config.yaml
arch: "transformer"
time_shift_ms: 50
input: "log_mel"
num_experts: 4
positions: "rope"
residual_init: "scaled_by_depth"
optimizer: "adamw"
lr_schedule: "poly"
Rows from block 12 of a small multi-label audio tagger, named by matrix and row number. Rows with one number belong to one neuron. Each number is 200 + 30 x the weight over its row's rms, rounded and kept within 0 to 999. All counts start at 0. After the name is the row's rms in percent of the matrix's.
After each neuron's rows are labels from the 100 clips, of 14976, where the neuron reaches its highest value: "top examples" is what is common among them; "loudest" is the band of the loudest frequency at the time of the peak. Only what is clearly more common there than usual is listed. The data: struck, bounced, scraped and rolled objects made by modal synthesis.
# fc1: MLP up (model.blocks.12.mlp.fc1.weight, 960x160), inputs 0-79
# fc2: MLP down (model.blocks.12.mlp.fc2.weight, 160x960, transposed), outputs 0-79

fc1.271,100,214,202,208,218,173,179,196,181,196,203,220,189,234,221,182,164,178,168,185,234,219,167,201,184,196,209,222,212,180,224,234,205,200,201,256,189,148,211,192,220,232,232,247,138,180,168,250,173,223,200,210,227,196,171,242,162,183,189,192,209,200,245,225,178,186,195,203,202,151,183,162,242,225,193,179,179,248,217,190,187
fc2.271,108,190,196,148,259,206,223,168,215,208,194,125,211,189,181,226,239,199,203,194,213,174,255,218,174,197,231,178,158,173,159,182,159,168,187,149,153,195,216,181,216,225,169,181,253,216,218,186,191,177,208,153,153,219,213,153,224,285,184,216,177,162,154,173,220,213,241,188,185,214,209,264,177,183,235,216,167,214,217,213,184
top examples: reverberation; string; rubber-like damping
loudest: 250 to 500 Hz

fc1.532,100,248,192,247,219,221,249,204,194,194,199,215,195,246,219,155,170,222,198,152,238,240,207,196,229,173,222,176,204,160,247,246,171,177,191,163,220,159,164,189,162,142,169,193,213,190,235,179,186,258,216,257,222,192,174,245,204,172,187,252,201,192,195,236,222,189,189,196,279,182,184,157,173,136,214,166,205,162,170,149,263
fc2.532,090,184,203,173,170,162,200,190,221,211,216,213,199,242,183,238,183,176,229,205,217,243,213,190,173,206,148,189,223,247,195,247,175,172,174,160,131,208,226,185,248,210,189,201,226,170,224,215,193,200,166,200,254,186,183,202,199,230,176,216,163,154,209,209,203,140,170,205,207,227,194,196,224,260,221,231,231,206,256,180,170
top examples: glass-like damping; pink noise
loudest: 1000 to 2000 Hz

fc1.147,103,220,218,226,204,220,242,163,212,183,193,258,171,273,213,166,199,167,159,193,222,191,180,171,186,204,183,195,234,237,209,205,211,213,212,215,199,183,171,218,171,205,252,258,209,215,195,215,194,207,157,236,231,196,220,257,208,154,175,232,212,221,216,195,205,201,163,204,193,133,167,165,174,155,211,187,213,196,188,158,219
fc2.147,077,186,218,223,237,185,224,200,270,183,196,145,196,158,167,219,206,153,216,184,191,155,235,198,223,183,232,252,199,175,134,147,178,184,217,161,194,204,183,158,268,216,191,197,236,209,189,222,173,241,232,177,163,188,235,170,195,231,162,199,152,238,188,187,216,201,236,185,187,178,204,219,217,222,248,282,238,213,215,214,244
top examples: bouncing; string; pink noise
loudest: 250 to 500 Hz

fc1.103,091,254,219,270,236,174,234,179,233,146,147,179,226,219,186,202,255,188,182,168,217,240,187,230,230,212,229,194,212,130,213,162,208,199,206,170,181,210,175,159,184,161,197,194,136,236,209,177,218,255,233,209,175,208,181,185,239,183,138,182,245,220,162,295,170,230,210,214,226,216,161,149,179,190,237,221,187,169,157,217,227
fc2.103,096,204,194,135,158,260,244,222,201,258,269,205,167,211,222,217,177,198,219,281,210,157,198,205,163,208,181,208,205,262,189,234,168,152,212,183,243,191,191,194,200,207,202,245,236,211,166,217,208,167,163,239,244,169,226,195,149,225,242,213,141,182,261,173,188,202,194,178,187,163,225,238,212,231,171,223,206,195,200,191,207
top examples: glass-like damping; white noise
loudest: 4000 to 8000 Hz

fc1.283,083,255,165,181,235,245,215,195,170,186,227,201,205,221,232,194,245,230,251,169,237,169,200,195,271,195,188,189,190,196,212,194,193,233,206,198,229,191,185,226,171,136,178,182,210,185,209,169,206,223,150,244,219,226,179,192,243,181,224,265,198,170,187,167,193,200,222,229,203,185,230,140,231,168,138,180,135,143,220,217,218
fc2.283,071,219,209,216,218,259,271,208,196,245,238,200,158,160,255,197,191,131,239,192,194,174,184,179,144,162,185,225,185,224,219,257,238,202,263,196,233,202,184,166,174,190,174,188,207,243,206,228,294,168,181,205,170,190,240,164,203,199,222,204,195,218,199,230,183,250,193,197,233,208,188,231,188,153,197,242,245,261,238,168,214
top examples: reverberation; text has "room"; text has "reverberant"; ceramic-like damping
loudest: 500 to 1000 Hz

fc1.698,095,179,185,230,186,221,174,214,208,238,232,217,160,183,230,169,188,170,197,218,196,228,168,213,199,171,164,210,186,209,214,247,191,229,238,249,217,222,162,164,200,198,217,204,188,180,187,230,261,227,207,228,224,164,179,266,161,159,232,204,201,203,242,222,194,222,151,235,219,230,192,133,210,212,185,201,219,194,196,158,222
fc2.698,094,176,181,180,178,185,205,210,188,183,234,226,207,219,235,231,224,196,156,216,217,154,282,168,167,238,220,244,161,199,210,213,192,214,183,237,173,192,225,213,216,223,205,162,259,151,216,194,151,179,203,202,213,185,146,178,180,295,228,193,178,192,211,208,182,248,236,225,170,216,233,241,195,165,218,188,161,248,224,189,129
top examples: rubber-like damping; square plate
loudest: 500 to 1000 Hz

fc1.526,084,207,167,238,196,182,221,193,223,223,189,253,158,170,216,193,199,213,173,197,231,232,166,194,202,175,186,187,212,193,217,221,199,221,182,216,207,181,205,180,253,182,153,258,188,177,200,216,201,191,181,238,218,197,167,227,169,185,224,175,256,222,192,198,237,194,201,228,251,170,202,219,227,197,167,172,216,178,179,166,254
fc2.526,074,203,220,128,196,228,286,202,180,219,198,202,194,240,214,239,189,189,153,215,224,161,243,197,133,180,245,178,181,238,193,240,148,210,212,211,156,180,217,259,193,171,163,205,263,207,162,193,200,197,152,207,201,215,201,205,189,272,209,213,185,196,201,210,146,232,243,195,223,237,206,235,245,175,179,192,169,234,240,208,172
top examples: bouncing; plastic-like damping; material: wood
loudest: 250 to 500 Hz

fc1.315,112,218,216,238,199,232,216,227,194,220,223,236,208,207,183,197,204,209,183,206,177,201,174,162,237,226,159,267,253,196,201,200,161,139,194,193,184,204,230,181,262,169,226,205,173,217,161,206,130,271,244,206,232,215,175,182,203,152,166,228,156,245,253,220,193,222,151,215,165,185,165,141,231,202,201,188,219,215,171,265,205
fc2.315,096,187,217,196,198,122,202,268,198,173,238,212,187,201,175,238,180,139,192,171,195,201,207,179,214,200,240,252,191,169,186,166,198,203,236,159,199,163,181,237,219,176,234,208,204,184,202,190,186,199,256,169,202,211,147,170,181,231,154,169,174,251,221,229,150,164,134,171,244,225,194,174,226,254,189,252,221,211,200,196,209
top examples: closed tube; rolling
loudest: 500 to 1000 Hz

fc1.700,096,233,189,213,235,159,222,190,152,184,191,224,205,227,158,197,206,183,232,259,191,158,235,188,220,224,168,215,199,173,169,264,215,213,191,171,228,215,232,186,270,148,215,177,176,164,236,232,209,189,134,223,164,229,198,207,217,192,144,230,177,186,174,214,207,179,205,182,214,203,217,169,227,198,221,170,164,166,250,212,204
fc2.700,107,196,200,194,184,212,194,233,173,147,232,206,211,207,180,184,196,168,165,158,262,187,220,180,232,203,200,231,148,220,194,150,226,213,217,261,218,164,194,203,134,224,207,172,209,237,203,165,162,122,251,182,243,226,166,239,205,249,241,198,180,218,192,199,200,185,189,250,171,206,196,221,155,206,206,237,192,185,196,207,125
top examples: reverberation; text has "room"; text has "reverberant"; white noise
loudest: 4000 to 8000 Hz

fc1.632,094,185,220,167,167,239,157,197,203,231,162,212,197,217,177,183,214,242,214,197,261,236,162,209,204,236,199,193,188,215,198,209,163,167,215,205,209,136,244,232,229,221,224,220,176,193,183,195,206,235,177,176,233,175,174,227,190,219,219,233,180,234,194,207,192,187,171,173,165,174,165,186,161,212,208,180,122,186,141,192,228
fc2.632,084,133,185,180,201,164,138,199,213,203,187,206,259,172,195,191,264,207,238,178,189,183,196,162,205,227,211,142,178,215,166,209,242,230,187,143,206,224,170,197,183,230,182,205,217,174,200,197,169,191,228,123,202,182,218,148,193,166,209,185,175,236,166,165,204,187,244,189,213,178,140,236,199,182,263,173,166,210,221,182,202
top examples: membrane; steel-like damping; action: scraping
loudest: 1000 to 2000 Hz

fc1.174,093,191,193,274,166,204,223,222,184,161,245,224,205,217,198,182,215,193,178,232,198,153,218,153,232,160,205,240,213,189,200,199,250,185,162,224,231,210,181,149,158,159,197,182,199,202,209,195,155,222,227,223,231,214,190,178,137,148,141,229,175,201,253,169,207,227,222,218,215,179,262,184,238,195,208,141,210,172,200,209,205
fc2.174,081,180,213,216,215,149,190,191,174,205,221,213,192,217,216,219,178,170,180,179,167,192,174,200,162,183,193,148,181,204,192,171,219,186,149,161,217,207,181,233,157,243,188,200,202,211,226,231,239,199,236,151,172,198,192,174,204,133,194,228,261,247,196,208,166,213,201,148,254,187,193,256,148,186,220,209,259,246,195,160,215
top examples: clamped rod; ceramic-like damping
loudest: 500 to 1000 Hz

fc1.501,098,223,142,180,168,250,178,237,199,221,171,238,171,252,163,197,228,236,202,237,186,230,173,219,192,238,238,205,219,170,209,222,156,147,198,207,213,188,191,203,239,191,237,238,149,189,180,213,214,222,211,191,203,234,191,275,214,214,199,223,200,221,188,214,186,196,173,196,156,113,144,186,165,190,194,202,182,217,180,217,213
fc2.501,107,131,228,188,275,133,152,213,205,183,222,212,242,152,185,230,234,167,242,163,196,179,217,183,202,179,234,171,163,170,176,194,233,237,160,171,196,209,136,157,186,214,175,211,204,164,216,194,181,172,244,156,160,216,220,152,224,205,187,178,150,226,162,193,188,208,208,201,225,183,172,187,187,212,281,205,186,196,254,170,220
top examples: membrane; steel-like damping
loudest: 500 to 1000 Hz

fc1.504,102,245,203,218,251,280,206,204,155,209,178,210,212,216,224,169,200,177,188,161,292,176,171,184,255,172,209,193,208,219,185,214,211,220,216,194,234,171,153,205,184,157,209,224,210,227,176,168,209,221,192,233,215,257,206,197,223,191,184,238,161,200,205,179,180,203,234,226,212,141,201,148,254,195,170,184,141,148,220,242,224
fc2.504,082,210,172,240,252,256,273,222,216,246,226,240,150,192,227,188,208,168,202,173,217,153,202,224,202,254,215,250,220,208,231,257,225,194,226,178,244,188,192,190,252,179,210,211,252,213,205,194,249,221,195,200,188,165,211,238,214,190,214,228,197,221,184,236,149,238,204,182,183,173,207,215,208,152,173,219,216,243,233,148,214
top examples: reverberation; text has "reverberant"; repeated hits
loudest: 500 to 1000 Hz

fc1.134,099,184,197,277,221,197,224,256,211,178,212,217,242,215,166,170,182,166,217,221,177,165,218,157,249,221,231,285,231,212,192,169,237,203,194,202,217,240,189,172,201,159,219,196,217,241,146,200,169,207,225,219,211,173,203,221,188,125,155,223,162,234,238,216,204,221,178,242,210,185,176,202,189,138,197,235,232,185,191,217,213
fc2.134,126,179,248,206,222,205,215,164,155,206,169,187,190,172,233,208,175,178,209,111,211,202,169,209,185,173,197,138,178,188,203,167,187,230,232,188,176,202,221,240,213,209,163,196,208,205,238,171,190,184,195,208,164,218,204,100,236,229,198,160,216,229,173,206,208,173,225,192,223,222,208,230,261,202,214,164,234,216,208,194,230
top examples: size: small; bouncing; pink noise
loudest: 500 to 1000 Hz

fc1.751,111,237,221,246,220,195,208,161,216,154,170,178,201,200,153,195,231,224,193,175,194,245,209,242,251,204,211,194,219,123,239,159,169,216,221,174,158,189,156,185,252,149,226,167,155,237,239,198,208,259,225,193,212,200,180,216,238,191,190,195,193,191,182,282,213,225,205,204,236,209,187,173,223,174,242,186,208,182,178,235,266
fc2.751,136,164,181,144,208,237,204,219,186,255,255,217,188,171,251,226,204,179,232,244,235,167,203,181,171,256,153,205,176,285,213,225,161,170,204,205,240,205,189,186,131,213,212,247,230,196,200,216,199,174,174,272,218,177,191,183,155,233,222,201,172,194,257,169,243,207,190,175,173,137,224,240,187,221,193,221,180,205,188,196,190
top examples: glass-like damping; white noise
loudest: 4000 to 8000 Hz

fc1.591,094,288,202,242,242,191,179,210,218,164,146,164,162,206,168,194,242,178,192,175,201,226,205,223,249,243,249,211,187,106,227,194,195,186,240,193,183,216,156,184,216,196,222,146,191,215,211,209,205,264,230,170,217,222,164,183,229,158,194,179,184,249,176,234,193,198,227,222,209,210,179,176,178,180,235,214,197,178,157,217,252
fc2.591,099,163,160,169,190,251,202,166,203,258,235,194,210,189,226,189,208,198,227,252,249,153,219,210,170,271,175,166,180,260,180,269,172,173,203,203,224,227,196,186,164,171,182,251,269,209,173,207,181,175,148,241,256,148,196,204,165,229,218,215,163,170,228,187,227,218,236,201,161,158,227,219,203,227,183,229,170,212,221,180,195
top examples: glass-like damping; one hit
loudest: 250 to 500 Hz